config = dict(
    win_length=400,
    norm='groupnorm',
    pixel_unshuffle=2,
    blocks_per_level=3,
    init='torch_default',
    lr=0.0031,
    beta1=0.9,
    one_sided=False,
    final_lr_fraction=0,
)
Rows from block 8 of a small spectrogram diffusion model, named by matrix and row number. Rows with one number belong to one channel. Each number is 128 + 32 x the weight over its row's rms, rounded and kept within 0 to 255. All counts start at 0. Numbers have three digits each.
Before each channel's rows are labels from the 100 clips, of 14976 (inputs lightly noised), where the channel reaches its highest value: "top examples" is what is common among them. Only what is clearly more common there than usual is listed. The data: struck, bounced, scraped and rolled objects made by modal synthesis. In brackets: how many of the 100.
# convs0: first 3x3 conv (model.decb.0.0.convs.0.weight, 96x192x3x3, standardized in use, each kernel summed), inputs 0-95
# convs1: second 3x3 conv (model.decb.0.0.convs.1.weight, 96x96x3x3, standardized in use, transposed, each kernel summed), outputs 0-95

top examples: bouncing (100); membrane (47)
convs0.74:029113124152123153128092104170116185124098121097156148128167175124091073187082077098106041156121136158154117114128122181178087079150113177098175103101181087078100151114126141154137136126156144144137129161142136126120034077112148128130139188134122151102122154147082158033204114124084110138
convs1.74:155185169070163107038083147145103111145049120106129160189091113127137152133181161077147103208145100097115072081097105108140180109120155074116103127113153122109147089129075130125149130121117096114157105051128123112101176129142111154108134082127143124134102165103161116086142159167127122126

top examples: clipping (48); text has "clipped" (48); one hit (45); text has "noise" (45)
convs0.61:148143096082116136121148145155173091131147173143131141105141153129124215137137110121146174106111112135159109127116118123135169120149148151183101111099087156144091105107134082096158133123059101138173128189111106154148094127109082043075136122118193137109175083157144104095109037135147108003
convs1.61:100122180142101139132132149116103129179170159124161133108167171172060141190134117092172087130123055171123116191149134166094104139136154109155110133167105141139159141142108143180124093086074129155178062180103125106101113098087072101135177160116098101112125139127111136082131189178077126155

top examples: rubber-like damping (52); scraping (48); action: rolling (48)
convs0.20:121117108138123198159066113111162160094034100156151130122110114096098152191112109150160135093100175102172092107091124089140162058150109123168111137088147118133120098180144142065121118162103121170085096167126119133107132090093100117130121116140144156149130085107102088119130147156170141124
convs1.20:153155115129140143129108188127126174111096145136167122214058175119167177131127109160093097166138076136103105174116090130133189140108135073129105159150114156199181124140142122136127152135116185185094111127106159157142136169133203130064101085105154155134150154086141191141130087126122133094

top examples: string (31)
convs0.13:151119101148136127181105087154163209124106120122169115177157147147166126127113119142167104098145136141117115125163132131210117159096152189169154108105113094117098113094145128088092109125171177148092100109125175102121090106128119095088115103081136116199095152172133135133116094093070137100
convs1.13:135140219114102142164124107094150149138134102119146152147147176161108171172171119126121139139116118165127182161186180181125101133079141116134127165104108148130147174097096160102104177114114153168166058140090085081155171125097176119151115140147228140154133083163150170108117177112143122095

top examples: membrane (72); one hit (68)
convs0.90:142160120107126124121118083116123184077077140149094089148134111093162153093157119135122104148126098140167109129133070094125139154150133219161118176209141161127124100136142165052112105142124178120150111139102137124131154119132179094095146112123152079125123115146120105139150111119130064128
convs1.90:122103161125151089126112176126191117182130117166094152145102079108135111166138121129165104123089092093136126130127133140127108150155113085080096137126125107229137094094139205102151136113112151143102205124206071130115134071130088141092083166134113139104176113132146122122183073127097088176

top examples: one hit (93)
convs0.36:072147138152054134123081125157113132084137132141154136109091096135097150160089123102112070106127106134170109121064114128138102102137100154125126109149197114113113108110124126140131104167100157166152138124128136079142135074144090115148143123120130110145085109147146118187171124120135132137
convs1.36:152134121141136119137115171098109154161147119132097136153130141117102164127119158093134150222122102139120132137094110093176118067129145128094102130157084107127099237155030142065121172131072132092074165135155115142104174151138097119139127127161129097201117097150131091097140157104139135061

top examples: striker: soft (83); rubber-like damping (59); text has "noise" (56)
convs0.50:145090087097131107104109105122050080125137138069109049107150112050094089148197150164090174113144140130165156109145114131099172146149132137152066100194159073142126095081143176187126131117205195071187112059098188112116105137104108069124130138104134119114093117135112099081071079113134085130
convs1.50:121111121164123151092146129104183160144135177147169103143069167166058088165089079110098069115136092103067101170131161146170140142161185125174164125223134112090068114156110125124114118113091130097154117125131121119126133145110127140142137071164166120171130106072150124100144139116085190172

top examples: large (71); membrane (62); glass-like damping (37)
convs0.28:182111141141128093108104160173133156115119167165146108134102176133107111152111167124148085159114095129139087083096119159117127086148105216143123142114103093118096120119125128123124126176096156229157090106146157129144133140144100129095182087082151107134097108162165106151167118101125140096
convs1.28:136205138159141161118104143127155083138165157111158200107162192098109115121133185136161164135192164145120170115107166126101144198135090119158141105057094140147150131150079125202159100115160155154110119115090132109131084185095152133180164116095166103107139154110189166170129142131115134157

top examples: striker: soft (78); reverberation (75); text has "room" (75); text has "reverberant" (75)
convs0.10:104134099079100105088159199133121194130148085188146124157159149111182163085145118107144151135144155083126125121088139138114163128133161157193124163138133112101155141132148122081194120191087133006151125121143135157089100077144118105127117125062071096112089062128068077111064131162093109107
convs1.10:092155077153096119125113130149167121086117129132101085097089059094172102108127124066214179173113152121145184105145143103138130062163136133155145142110110182116148068155176156131080176142134093145137088141178163226128132125125146092128157129131135158113116133134169122141185166113134161131

top examples: steel-like damping (52); white noise (41)
convs0.75:139130082159055007105106079187116133111101179138080123118105104133172160134118106102161130166139145150169086127086132127110173082124101165105142173148141165107111160133197167113181114128072125173135136138110154084122099148086070132101125111082172137200105161114157094090159184164115120096
convs1.75:122145117177114150120179149148157179138147150171146125072108184159125148111128159167147136090142127152083159111140184179093175132157161109131145159103100107161112127157135109135129180107155124108092158108165163107143144153175135069084106122113111141076191071110069146134172111024141186125

top examples: reverberation (76); text has "room" (76); text has "reverberant" (76); clamped rod (56)
convs0.64:104079101094085150148100133112222089066096128186126142107172142171156135100160146090134122106164129077112130062103098162136167104106117119122111093099121101136118163110134156160133143139134144085150070157125124161133130126130112094150110138151152066146114113176171102108124136158126097115
convs1.64:103151166127123131136149134091114115132168188086129124136151180144107073170166154120126118112131123115111095161128135101138217152103079122148094127072071081119109113194121103146143086106124137114128124152092149138115149131161107149069079189142118159112098133087069065138043157106113053107

top examples: one hit (85); rubber-like damping (48)
convs0.85:093119144127040171121073133128112102138119130117128125112103075140088078150108080101136066119148125119160135146102121119134103114116130180115089147153199101145092129117140132137117097164128175167211147122115141072125120085161118107152134118092157150160120149173131087188150131120134130113
convs1.85:155153122136154112139120174128091149179156137142084105135098152084105168183083121135155223203131105132149141150090103104129121078166112113064109141112113112120102136166052144054104152128098108105058139153166091137126165137140146149130147114134093114155118160164135144094128154105127136028

top examples: membrane (68); one hit (65)
convs0.83:078128118135152176109088167136131123126078131132135192096128129097082061111157113162117055189104131132061064177117118082168068143127119146143131153171046141126083150102136115123147141146134161163077124101137130138143142171170146142161152025131120128107135108198140119133153144154123152148
convs1.83:135073191128146136123103023162111148113134143115133088099130035103118128143100133114136095037080175094120092126122116115148140178087113173120118185136134139149080119076122109147166113140114101091135158084145135130127127070091102063115140139114092095096149134110133082165096104138111125180

top examples: bouncing (53); clamped rod (51)
convs0.32:126138095197173103166107086187096194138141125082158121126133118180126108128143158112139142134148119182198110214112162154096086147163121128163156150146100150095078099108127151157146134110107137149092161183112147078180188069123148105137133148142122127184127141140103144079161090066125118106
convs1.32:124125089146176200087143147174080175124132145072095059072129087104138083133096175132130172161133167097092095113122142136103133123133173087140148132139094121080136148074091114129167141128089103058124137093138116131128136094125075071094081093134088158095093179123147149097124125116069151079

top examples: rolling (51)
convs0.72:158076093186053116163070064163161100163109197164164079206131088180104159188151113131100171082147137157151121067140164057114105103129150154121129077124084098156084015096068160091057124116146175143137155136083128152119127094141109134113145123138161116168141144141113101112149093086150122143
convs1.72:078125039140132091117103100137120130104113142100122035059098165145124179071138122105055093128103089142107119089112164112134173116099137105115136101090112206107141110152143126129092131161143142176176164200122139078161157097175142113087106112108155132107175151153152154131145176133142138133

top examples: quiet level (65); text has "noise" (39)
convs0.8:159172068128094101068111135166156091120206116079126104164150078152144145158135131121084164131153081061162128106118140165116097027143109109066144141078134123147119121084147141186190089138164093068139108145131154136143116077100191168154116143126131153137115154041115109124049136050141135175
convs1.8:127150105161118109165132165103095051113121126141154126165231153114141123133156153154119122141162134148193166084140103096173116147098123133125146144103220161169128125154146138123102165150139164162145112158149105176193108115152108149218133160086089122188144158113111091148141133180145102165

top examples: rubber-like damping (82); one hit (82)
convs0.77:099135076124057183061077166140128121125124127180099168087081129145138065179096154169181093133155111122172131053087147095147081142141126184126157130132005136116116117114132137153171107127122162128156120108118100153140108108160082100101124117085100148091120164146104112107112136122117069105
convs1.77:186055135155137187124109018121132127092103131118131115145153094126106129078139167090176073072140092110138147125161116125186139120148161098132102071142087117102100162074140120159078087116146143128095129101194169140132132155121152148149187167107132124144167138125135174188136085128143121096

top examples: reverberation (52); text has "reverberant" (52); clamped rod (38)
convs0.95:163087107071127147093103116074126117130088138087142119159139109113172167125113123139170119061151156179133114124129143116082137118119111102153162158174119129111152137155144059038105091097122160070135120095147130090108095123184109161168173126120121189151132121032092115115109160124168122154
convs1.95:089134108103183144128135145107123109086150048135130110122056153073139119138140124110119201149141145140094097144094085096195157120138133100161140151148123091139200128155130115103143152140158170131114165129111127139169170118137130108042146157129125071183163093079157090101045157095101153109

top examples: rubber-like damping (92); one hit (49)
convs0.24:157174087132154125061174154111139157087088163190195100102140164108147091135069127129120136087098114195141095108145155131152143180104123085204178085061128103144139140154183150112132129133105097120109138173116121118166163096131109133116129108115142137086105149103113148135087146181102131154
convs1.24:139113063162134163091123112085127123159183146161138065181087116136154188064108106077162172171157113134184174153206145103128127113201138153116133047116147160177126126098117140141121110090112127087103111095169149149158130156155098097179147116149151151119108140103132171124152121132148183117

top examples: size: large (66); scraping (49); pink noise (36)
convs0.6:116133065143076165151116130131124099125133100080163108163137150129193132151171125114140145172143116073148173147153135149130148126141127162140126141024128162144109131071131133129164152157116160052127164142137135162110082060116019125100097132120115078122137096132061112068126126090118083131
convs1.6:156209135168139153181148207160111079115130194179157147130157085121125103105141193186153098101123138122136131109154113146143115120163127150156135136142171150110126180150139151128155163154160173165157183109169135206126140186066147131117172131156113183175144153119163103161139139119103112166